Rows from block 20 of the audio encoder of a small contrastive audio-text model, named by matrix and row number. Each number is 500 + 50 x the weight over its row's rms, rounded and kept within 0 to 999. All counts start at 0. Numbers have three digits each.
After each channel's rows are labels from the 100 clips, of 14848, where the channel reaches its highest value: "top examples" is what is common among them. Only what is clearly more common there than usual is listed. The data: simulated sounds of rotating machines with and without faults. In brackets: how many of the 100, against the usual share in percent.
# conv1: bottleneck pointwise conv (encoder.blocks.22.conv1.weight, 128x320x1x1, standardized in use), inputs 214-319

conv1.53:489539487562464561543557577404497531493459512521416547467469483535536540445466442606501492504453542466455531477439422459482448510385475518411577541365492536507474518508507558484540582527461503545549561597435568435496537433540529489535502426505467513358493505484531537486474481539441492658538522586421627567460502395485
top examples: gearbox (41 vs 12.3)

conv1.104:466546419430444567495444433472523480514474499466447557489503532560483527564501570537534553492491397448486500430578455422563500533459585568427470501442463518496451498505501601555425405610442484490463575501569426497462552546550447479452577501474487389430447585512518541504515531462490422559515485523532570494483428492438
top examples: fan (31 vs 12.5)

conv1.44:543577448492517547531512407540524528465495569528453484495547405502471537535499577500539608463352515526537537462489556479400569597447459464540418531406503428516524389559502578512526514486502458591573462507462545580524541486507589419442422515508473518491470474421569490463398463521449614425468536446566458505592514503459
top examples: state: normal (79 vs 45); electric motor (60 vs 12.4)

conv1.54:514409473479566578407518498460529502552523602340601505463550391596573512489500486482442521434536570397465532447432454506572509417399528522499561473532524575565591527501447593477507453558470590561484490493510502473472579476404437488417428435440531442498484500512470497508524406499510468530516516600504542510525544555534
top examples: slowing down (80 vs 33.3); turbine (70 vs 12.9)

conv1.111:523480565576514508517415489505417474589545490564495510444432458455504480532510543421492599491481492541417484466485430499425548421535497571509475484526532540449465490584562524401436560516558502496501502463501502491596519508522472438501463549577527452485519463431501609512494418555492498508482534520519603551504501561480
top examples: thin (high-pass) (100 vs 12.1); pump (45 vs 12.4); fan (43 vs 12.5)

conv1.1:537553521524451536424419483564418481532501579459539571408502423448466480425524490503547540500539498463430539503455567537530550573584503510466498575519540494547452517498508463383524579433434500495538468538442495515604470512547445508506552609507542549471562539478499479582600409494513542521534592544532498565503484506573
top examples: squeal (54 vs 14.2); fan (34 vs 12.5); bearing knock (32 vs 13.9)

conv1.121:509563516473487520561523461464475457424520494561495509508465501474588518461484638520408504455511553439422555483472477390432518552454455482496499576453472478515470441602521452578481452460575554500518487377544557447462516549533463419579573462498439589545432518587416575539362493443556451458530476497490438504495579422473
top examples: state: normal (81 vs 45); text has "fault" (81 vs 45); fan (67 vs 12.5); speed change: steady (62 vs 33)

conv1.113:414503503568455564508552543509504415433569603411487447524495606590518480457474494480460503452453479502481498440484564495457502494450483528498483601541553542533551470597530516618493501411450546564531599436493587469507515571607482470461479543476426433552492557415564502484369566547440580434530496495507499505500508472527
top examples: speeding up (75 vs 33.7); piston engine (42 vs 12.8)

conv1.83:532429486548405495480478574510500516402528585522543476524543496462542511513461547492582443570491509523494435421411571542592457436508570468484509419543565565510507503403466504535574443498457438514539460551529596552455504582477564513428449546437525526543535391469468499505497405538506488507470404522408558500599489451464
top examples: imbalance (49 vs 13.6); piston engine (38 vs 12.8); machine: fan (29 vs 12.5)

conv1.31:500506448422490566538387559502529493502569567552479479419465539479536487551511473513472479489535619513485528452493531554424509411521618487459530482542498463457506622500539503480453511578406454507507466490468491462545585581589476608459501510578596547488461536495496516446529519556487483613659463482501513425429563468435
top examples: gearbox (47 vs 12.3); conveyor (36 vs 12.5)

conv1.8:546530498491497510543504501440518417444531495494538414536470477567460521511495492456509558453536484444415365557435443390505466508536490539626516596514412564565503553605567594493484479468506504515478561519563488449577469487457501489431600579637507467511557427511431545510520447544551461610484625585521505592577524547466
top examples: pump (67 vs 12.4); speed: fast (60 vs 33.6)

conv1.78:485534438512474544478557462537483639519475461503414498499472565439559510475537603523500472432560494554485490502504570560557529467476380594383467551574566490525426416554412447509532534496457498512451512527513519405496582466433380381567470556611496531595476541603458564445594472405596425438574490520491412447567508521572
top examples: fan (46 vs 12.5); bearing knock (34 vs 13.9); machine: conveyor (32 vs 12.5)

conv1.115:529566503488511456504398410433501478634459534508392519439430530463463594486443455499448505558407464550516510500479470447488520549546463523460574458447538520550483466510495588511385415470497492483489496616520501462540482448524455539472514538453524503549490457612452528425534480507504576491500586481609581510498465559532
top examples: thin (high-pass) (98 vs 12.1); state: normal (72 vs 45); text has "fault" (72 vs 45)

conv1.29:450532445514559492503457494496446464455480555517495578441581448533353406471460587520506453571433511452495457449521494573536537473508511521442452421522505435355622593498543566434428469506527405611509508594480422581473432574527487496513473551540621499512407491439618544411476449483424508652466561411471529423500528376470
top examples: conveyor (36 vs 12.5)

conv1.47:426427464507571484484510434418518490447525498544501482470532462501518519478544553371501487538473510456561503425400573497443531640443571444544461504570464574525602517464469506599459486494499559584518512490415422472585518483404507470552578454438402528502544503467418559551481529500418434493439537548488537554482490534563
top examples: speed: slow (67 vs 33.1); turbine (47 vs 12.9)

conv1.94:543418545511531508489559448538577500473527514598513528560501552445522460492503520428510426486483508455565496598499502578522502553506504518502563414502430495522580476538500489530570490500461440555496534419446464491466436453487430477535436587493428521476524391481469466459477483521581528385567471516390507536512502509519
top examples: state: normal (84 vs 45); text has "fault" (84 vs 45); electric motor (36 vs 12.4)

conv1.57:432532511397494522479537496452420444553424536464542509511487453489560463552487510466472467461515536565465493571571521447537524590559468565446415556573583466538473517624554409635619499386422477589518503386501505487456385592495438430469559454450348439459467589618503529600401589473555516452530474549572360476523477445457
top examples: piston engine (39 vs 12.8)

conv1.24:576526561493560496492566478539468501459436540538531516488494434442564489430458535412462516487512573492553577430549496554493535538570440426504586521416448447511487454547455438531502541434515461581545602413405516530548540397442476500414550548483508597551510595357524454520438477451444603462515493528470553383427498425562
top examples: speeding up (88 vs 33.7); gearbox (52 vs 12.3)

conv1.0:465480523447517517485553581429518466376535501471498612507538484467483569581499443537568518494496531409524495488482525525616564437430539402516515473557446465471621586500462611582576427492468411571513484529489487482516520551575577515575513459429568408381537372358469473424466442443417491524472525461459533492499467492421
top examples: electric motor (82 vs 12.4); slowing down (66 vs 33.3)

conv1.116:455537464673450479538568483424431482540430484534561469544459506505418512466502458431485576500438566465462477495421493510409492555514495465523433525402486512485521431554444529444487464405562477621555537477457598486428553523539507514482457486453491505566449505513545542557504557566485445418480514484444496423465545374455
top examples: state: normal (78 vs 45); piston engine (41 vs 12.8)

conv1.17:464498440517515483502483501485432542465472404535426518501470535458534499495465569386518535509465557522494501375409410582497518601505477584552454443614499387456406543540505497458544415502488536492451493453550439508519412549446523487501544499566404453459450572524582509502470483393660504381428562560485638501561511594507
top examples: compressor (77 vs 12.3)

conv1.51:482467419422506461452604498503497423563575556500479403524569521452540531490510564485544452494604557380488434567422527463571502531506456445559501577519523538581505498522505497451561596445574559550577476493530523436402362411519548413526479562506450405493478379457496393557443392516569525474480450501474563551482499406511
top examples: reverberation (91 vs 35.1); text has "room" (91 vs 35.1); text has "reverberant" (91 vs 35.1); turbine (32 vs 12.9)

conv1.95:516471485476536470550443559383475526634584514570459451544503507434470492582503444505517461409494473492487558552435437417474477502576458542555552494604430487481463493559460512472355524526490529447405453559499570574499515502467387585559495527545563446516503593551435435417464611513387507503453583431460500530488493437516
top examples: state: faulty (91 vs 55); grinding (87 vs 13.9); compressor (31 vs 12.3)

conv1.89:493473505562575498505529481503372504492597508511534478418538610461463497497578431532427474442573582515482558554425465514469484509566406483502525566485515533503500495467455486491458495540482546437523567476439546501596540542503491514515410496458559549532488517525550555490382441480591421466541536474545530425484542406478
top examples: thin (high-pass) (97 vs 12.1); speed: slow (60 vs 33.1); compressor (37 vs 12.3)

conv1.23:480442567523521389547523559518507581579521432509462469461570508560537469463476507577502471535487517508542566448535504504501390413578584587433480440478510467466422515365436414489417494579470502513487523520539490512542406475542514573548480573453499430529450494474592467488532453537436467491491577492592474480484548459409
top examples: grinding (66 vs 13.9); conveyor (46 vs 12.5); thin (high-pass) (29 vs 12.1)

conv1.124:445509535463492569457479547492503391531480433519537461442497539488544493505441528571541481576605405476503490572487514413453443583495563567467493511499546502514521508495512498601461392417520578481508507491530591518485461530614417500514587501577487490549503483542435522490458604446615494443427540604499443458499460486637
top examples: state: faulty (88 vs 55); imbalance (40 vs 13.6); rattle (36 vs 13.8); grinding (32 vs 13.9)

conv1.19:466552473627515546428564514498412425455448546536542466572560539468452462520551413535534508594459527505536400382524484489534462449454584540520544507546541457447487503450509628529399554501520490491413450590496427565526536438505532573610497570563591444547590503356430419465531461430414459529507529464539582489416567529452
top examples: speed: fast (61 vs 33.6); bearing knock (40 vs 13.9); conveyor (36 vs 12.5)

conv1.36:442562518491486477517566489415505485486503499578502546566548496490508526556526579448534547563395510476467526507419505528509460485390545562555435502555558486467438591487514426501466480531481395583534447586444383526474526412538537564498460486527545455346396522501530444428536382482509525616506499420513628552397573483398
top examples: speed: slow (61 vs 33.1); fan (37 vs 12.5); imbalance (32 vs 13.6)

conv1.38:607500562486594568585513499506600442560514504529575452445488435502519571567499490530514501498482498505508539509506461509445512441505555529510479480447517482411518425495529386557516539494514501453548428553474440502495532547468490570528549563547407461521540444411491402475412556503533606478437487469527570404548569546428
top examples: speed change: steady (97 vs 33); state: normal (78 vs 45); text has "fault" (78 vs 45); speed: fast (76 vs 33.6)

conv1.12:491471440468607490461532483488473535393590541445508500403587522499440447498510474444528525497440477499514453440436442533503520477563467482455609429441434546457544528449589498429398490469468459473546492498519542468445532383508518498569426486555485431457512463539442540493486453543498566549519518565486506500416510512522
top examples: muffled (low-pass) (77 vs 11.7); compressor (61 vs 12.3)

conv1.22:539444509492462490398449501487482411478555505500419505498569589500535528599439511559455532524445611469492504497567462484463484467475520542432493531534543393393553428463447570562444436502486501477549510455546418500475498464514621550465463489480548493511485409334492512551544419504468448693488489395543604564403472451384
top examples: state: normal (79 vs 45); text has "fault" (79 vs 45); fan (68 vs 12.5)

conv1.69:473524507501528528432425419461458431513479456505490541519479525395573538516462536453585575467540453509458411501585420525491589559518491525558423399611629422406452550549458504517408505492498502559510444398452496471477500436509525399542452425482563459561424500487534545558461563568468514488527470454530484434629470531465
top examples: piston engine (89 vs 12.8)

conv1.45:520538526507537563476422456489514448407448487571511402426495504477519524405462555456484475448565401489531464430400455458500571579574462529488430455466494454497513544398557427497563464377546517457403522424608545488470499492465423527608487585511531580538475562585473455469459487492528487432433518522584455501500559555575
top examples: imbalance (56 vs 13.6); gearbox (32 vs 12.3)

conv1.85:563428514466545533485525500509602503500506615482506600492508406485406547447538475538546470493488501448557596507524593505529467477483392533569465495554501466569447504447571479447486587559571540569476507519461480628478544555536503400559445485392474452352529570572473557580421544490575437465427409565443428463473447538499
top examples: slowing down (96 vs 33.3); pump (57 vs 12.4)

conv1.81:517502526445486493512509509549366445480595439490422404452541579424427533443442493507455468572494512460547398404516426594559455399435564448582510467456485414414505552510528588502539447566426427472607472567535429479638504562496582484408516496475641439500577404467515510467509478582478518497436417498522547572534474514446
top examples: thin (high-pass) (77 vs 12.1); piston engine (54 vs 12.8)

conv1.21:567548489470472534529542579519526501431523558391548481595581424473511459447492550485488429431506451590509473547433493585465607494545454509473497571468471493572552486466417606584594482468570554565563510498439497455454507494490607481485514500447402450404405541469510521500614442493439464500504479479448594481548511474528
top examples: grinding (37 vs 13.9)

conv1.86:430481558436551488586571440546484627510511456473473535402506508440484521453501528394463465462482518535425560443542429530414482529492462499513567501492562497530489530507463465497507531462494468408398390498538426536587497499589503530484500491525517572448614471475474544434500554424492435496515539507394513575514508590497
top examples: turbine (31 vs 12.9); muffled (low-pass) (28 vs 11.7)

conv1.100:488411484492539485481480521509500614464570516433496502432460506437460496488512430573544483500511556531477528490497535533584574479527505514583499409587430586501662515459443564532436488480520579524469413487490463552535538577593565537504566415396606541529552477520387453570492504562502559530547444504425426451450462548556
top examples: turbine (41 vs 12.9); conveyor (39 vs 12.5)

conv1.49:522526494447505547577461526500493491462443504496465518555436524477526514498528598500492533439504532553500581500459612493393517553412429411463501502593526401585559488443400455566535464535532482488575568549499419515614397477567469472576420516513566517578559356413533523488562509613477555486510500507414505502501560541461
top examples: speed: slow (88 vs 33.1); gearbox (85 vs 12.3); slowing down (62 vs 33.3)

conv1.120:503480494451429463453610541510505514494501516495398428530512535499501508443523518537446507552607493515572402559517453500481383547562412618545425598431589470479397472598439518464498527531482518458501472505459511425472406516514440393504607419585452497574420491434583535633495457501562489430498519517575473498462490499542
top examples: speed: slow (72 vs 33.1); thin (high-pass) (51 vs 12.1); fan (51 vs 12.5)

conv1.25:513449391485589500413491480511542517518532533562418488473537486534428439441501492520474596498430448423450518467498477494473477588488533503469470501451445530598520476473625583540480469480628474514498481614518491438461416447581512464527522502608460495558455598494530580423503470496506556639582573482636447558431456435523
top examples: turbine (45 vs 12.9); imbalance (39 vs 13.6)

conv1.88:501539463495520487474424495508471536549546483570572496391523575418488474561475565510475561495397499563477525539557426585463554464547534534591448451537462508468512517607500444542438443524579440499468457434506533488514505450468547501536510498448520456451472412519493552428505463446385515568517500496566457506582520518507
top examples: compressor (45 vs 12.3); muffled (low-pass) (29 vs 11.7); thin (high-pass) (29 vs 12.1)

conv1.37:481467474502492491582499457588412559576500500431479426472491500477441450488529372485455507505423464418455521497486385430443499564493500595446469575512577444536591504522561525492441508545517436509513572547512495475477467453594575619609505451629481490614533480413569477513555464495494497546545586522581501472432573491453
top examples: reverberation (87 vs 35.1); text has "room" (87 vs 35.1); text has "reverberant" (87 vs 35.1); conveyor (71 vs 12.5)

conv1.7:555411504433524440540497520530484518539448535530528462560585503456469457507437451469500408425543540477468471356463487560571569458549478523433489457565578490476518599497576444455424486460601507551560497538596559466513478549537439451483495527473541531461544436534470554494518524485623493491393487436514424400471560395508
top examples: speed: medium (76 vs 33.3); speeding up (71 vs 33.7); imbalance (70 vs 13.6)

conv1.14:453506478501509513481470511576535388384509500508493513506569546493481524546552493556434524533455600539370470481498394533475504519430500497581507429591520520428506503575515490531413427380543478468422476512523470499490427511428584538518489544484473540383505419406536486484491513557547465544504493484443456465405438427525
top examples: turbine (41 vs 12.9)

conv1.92:594522540520415613487514510528409577544550535401533465447498420526507418447475381546503453446446550412462478554556441456500438548510487445500494506523531449524519425429508479507511487441527505489520598427455498478542443492543502384562462580593540484592499513498522419449523579446494538451498501498490592470576460464506
top examples: reverberation (92 vs 35.1); text has "room" (92 vs 35.1); text has "reverberant" (92 vs 35.1); fan (47 vs 12.5)

conv1.9:522501461519506497486522608462490563521440464494436540565431406493436577493455507449542556480476618524495459468596510540419580412470553485525497524405472418500490484496417572558422570561542424467530458579449520506423503384499500481384444430594391494524498394538492508456386527571451491485550495559511516488512439493491
top examples: piston engine (89 vs 12.8); speed: slow (74 vs 33.1)

conv1.97:480485505536557554502553459494490514530548533480484471477512613496563557540457502504470495433495540513533582456537498484490546520600544468614544515536458429389489514535473459546435545464424461427504593434497575475522517420521448482503404567480528417638494495565398500547526390542442524489496462526507569469508558443596
top examples: reverberation (78 vs 35.1); text has "room" (78 vs 35.1); text has "reverberant" (78 vs 35.1); speed: slow (67 vs 33.1)

conv1.74:428493464520515525463435391525501490554533368517521495441506575421551429471483432499462495462572494631518476534520479528563542472459532536519531538562492499517462561575517527535400487466525495550433492595545440505576458373519503616605429453404548530461475529434494539502486520426490439524503522501522499510457491514552
top examples: thin (high-pass) (79 vs 12.1); fan (49 vs 12.5); grinding (33 vs 13.9)

conv1.28:435499522492476535504487549566434541488530527566537503498422532548515493422437486540489485590587527533529477490540524500524471574581576540467483486459486447497564460430429503465468451549583487462611436416493476494543500542523477499507507600513521502441518586575518459584517457511495505514505498490461443583428642589580
top examples: speed change: steady (91 vs 33); electric motor (38 vs 12.4); machine: fan (35 vs 12.5)

conv1.46:558538452505441525558416439503482492547520501474453434452494413439431561518491482562427520525554463548404542527542432515477498460503517551485464501507467500551519503519500438486573540457384452447491539415523423500476552512520560450542466536559422562476590571599579530507500595552511546455474469607500550342447564485409
top examples: conveyor (89 vs 12.5); speed: slow (66 vs 33.1)

conv1.43:457578495503492568453534511489525398487460523490447579599517513555512468512455499506500506486570473497599489438458429539460430459442467506552575521459492466424478510562544401499526569509569520493507501404460459594548466482518574504531624564420554532520434532453513494457446554436495537483569446492548447402502551570428
top examples: piston engine (91 vs 12.8); speed: slow (71 vs 33.1)

conv1.50:530504424529569580466541592386511559497453563488494563465491432469515467563444419519477466469529539538541503505520498535552510482489613456510462532502465496460503543482499567598468408463464554535401536601547540482507522525528498589539566477517563502493443501541480421495585528486551507587484550532456438604482541502539
top examples: piston engine (66 vs 12.8); rattle (45 vs 13.8)

conv1.62:549510504500420461442516543566495447660560507500524501495487515502513469577434506555592525503463528544549496552543456419489466584604524478502469432449615401501529460571517478594501416501455572512570500516502577498546505561505550432512452554474577532525445537521472415499417504481511515371505555493456506586434449361496
top examples: state: faulty (90 vs 55); grinding (54 vs 13.9); rattle (46 vs 13.8)

conv1.16:551545502518554497509529522489476462480433499497523524463530434434469500562405523500501420476583496496419451449473545563546475502481463499504421482579544413454468513527432446442494466508452499487451465405508560570504455486528475573579495543506463485425580531415503421518504514458468409393425419473419590490466558507499
top examples: slowing down (63 vs 33.3); muffled (low-pass) (48 vs 11.7)

conv1.4:470427500516479421448419581568498584577504496536512498486503521478388523523445484567474462398459493487555471456507497528519416438480519549512398601537519414444536500517432466486506457518556412575676475612480546501503535446597503490431563499453479501527490340504565472504456493510415531588528438389510563420505560444446
top examples: thin (high-pass) (71 vs 12.1); clipping (41 vs 7.7); text has "clipped" (41 vs 7.7); fan (30 vs 12.5)

conv1.15:513585465482497490494521517576484541547574432463524440420476586551563449439447417540497461547439526553476470555611525507492443568495424543499479527380544491524381501454495548424401441507483530557478525528512606395563524506514580473578473425429501506494522477490568501513500550513495499504528531515570432549570524460469
top examples: squeal (43 vs 14.2); fan (41 vs 12.5)

conv1.10:483509480619511485543402545547364515585501411604581465497498548467477515413500428434481556421469523638504486400541452485471566487520468521482539463482559450501525474503491526557480455472475590542600573478471491476584473480489482571615497631569477477425478428412444513467518447475512496480547515515569557477470480518413
top examples: bearing knock (63 vs 13.9); thin (high-pass) (31 vs 12.1)

conv1.109:473511492494419518536467461499393534514482486399517502430506554598552495553449518523510469531530452410516570608462490441568520592566485598502503464402452432399516473562450522617449520397434499501545528484497537578488556539475506552479563512534612421448519503582485492516513568480469513531430449513500603481479500528559
top examples: state: faulty (94 vs 55); rattle (52 vs 13.8); grinding (49 vs 13.9); compressor (37 vs 12.3)

conv1.3:537444468589552577572572533467566541537556468501396493571424428509486549485504422492486563507556456566459526466417429377451391506578438546622443520431409490496518514506584529500498543575446452403492488529598500521490562507547561539555557492504580496486520387445475419509544467432534554476523549509496605543442464571476
top examples: speed: fast (67 vs 33.6); conveyor (36 vs 12.5); air leak (34 vs 13.8)

conv1.122:498496548561452392559546423484436494537525542511517515518484559452478587524614501469523457486499541633439540550529423468570432512499503443508475498520468483473462460485462504429456497583370512501434479459429579500551462545600497464482524560486428464528564448515489416514490492600471575520435438490555397475573436525426
top examples: electric motor (93 vs 12.4); speed: medium (91 vs 33.3)

conv1.99:560473451566484503470429619418580554483525576505502503557609440594449571542501504441508486497498504390456500405551488507486553499532553484500481461510540601456578465500498535386452510508616455449453556615517417516520568511442526505451500584437528478581503442480410493411466408481370460616447550537481571449454531472522
top examples: speed: fast (60 vs 33.6); turbine (34 vs 12.9)

conv1.11:449514605479531496563504473454575588499400468508497433550442479533425536571506494457429467436521502524449463415525487444551482442453347428477405508440424467494404463459465545553531547540452416466557605540562514440449435478511532506476444552504494473550582463508488492468544551501501520489408499585467507491614545504522
top examples: electric motor (63 vs 12.4); speed: medium (63 vs 33.3)

conv1.60:476493604553463532508493483456497519474496458574615486577497415559472502480511535518547522511487504509547444533436426426480494606433458422440446426506431416470417498570504534555517499485456569447496532515506500533474504478512464495506523536566506455572434619380599394579489512538465540473430537530466568462419511449541
top examples: slowing down (74 vs 33.3); imbalance (33 vs 13.6); machine: piston engine (31 vs 12.8)

conv1.66:469498468399585453590474589500516515459483483588472521551485497531461486511450564574546406450425510514417414484436433540419466505489624500522441429431513481457453423575488516506569495446473525433518494432572498527578541533548541426589488493490487558390524426511543472417425441398448556437486498464533436416505500513500
top examples: speed change: steady (64 vs 33); imbalance (45 vs 13.6); fan (40 vs 12.5)

conv1.52:395527456519416574534562461537549468466497596454482497528513379597577448492441496479526548551436472588478549494448510576493474551408488404542498390467573453520506516560617450490643535536512562590407593383356533550405502464540452439467501560421449508578490535532507577537458480474537538404648492404457519436514551465455
top examples: speeding up (93 vs 33.7); fan (75 vs 12.5)

conv1.67:505469481491473498504489569449546485458523499540501534533496461591403509553554504562499575474440511534441589525427541624533476484459463503621499438463441461542602530504514484449498412509605502488397483604519493507527550516514438503571538537365508476455468363499387491545512494459424433507555453352449435470478443470493
top examples: speed: slow (74 vs 33.1); fan (40 vs 12.5); muffled (low-pass) (35 vs 11.7)

conv1.108:508419543562474417602518567465491524515463438465500442452442537466485574549556494492459439454473636507480528554505489505559540480503585543522447521471547396438475633563460624484489502523534426459548530619494504608610530527538600639587537460544651442538568423559475491406517484512498509532567534522514566517438477544482
top examples: reverberation (66 vs 35.1); speed: slow (66 vs 33.1); text has "reverberant" (66 vs 35.1); compressor (59 vs 12.3)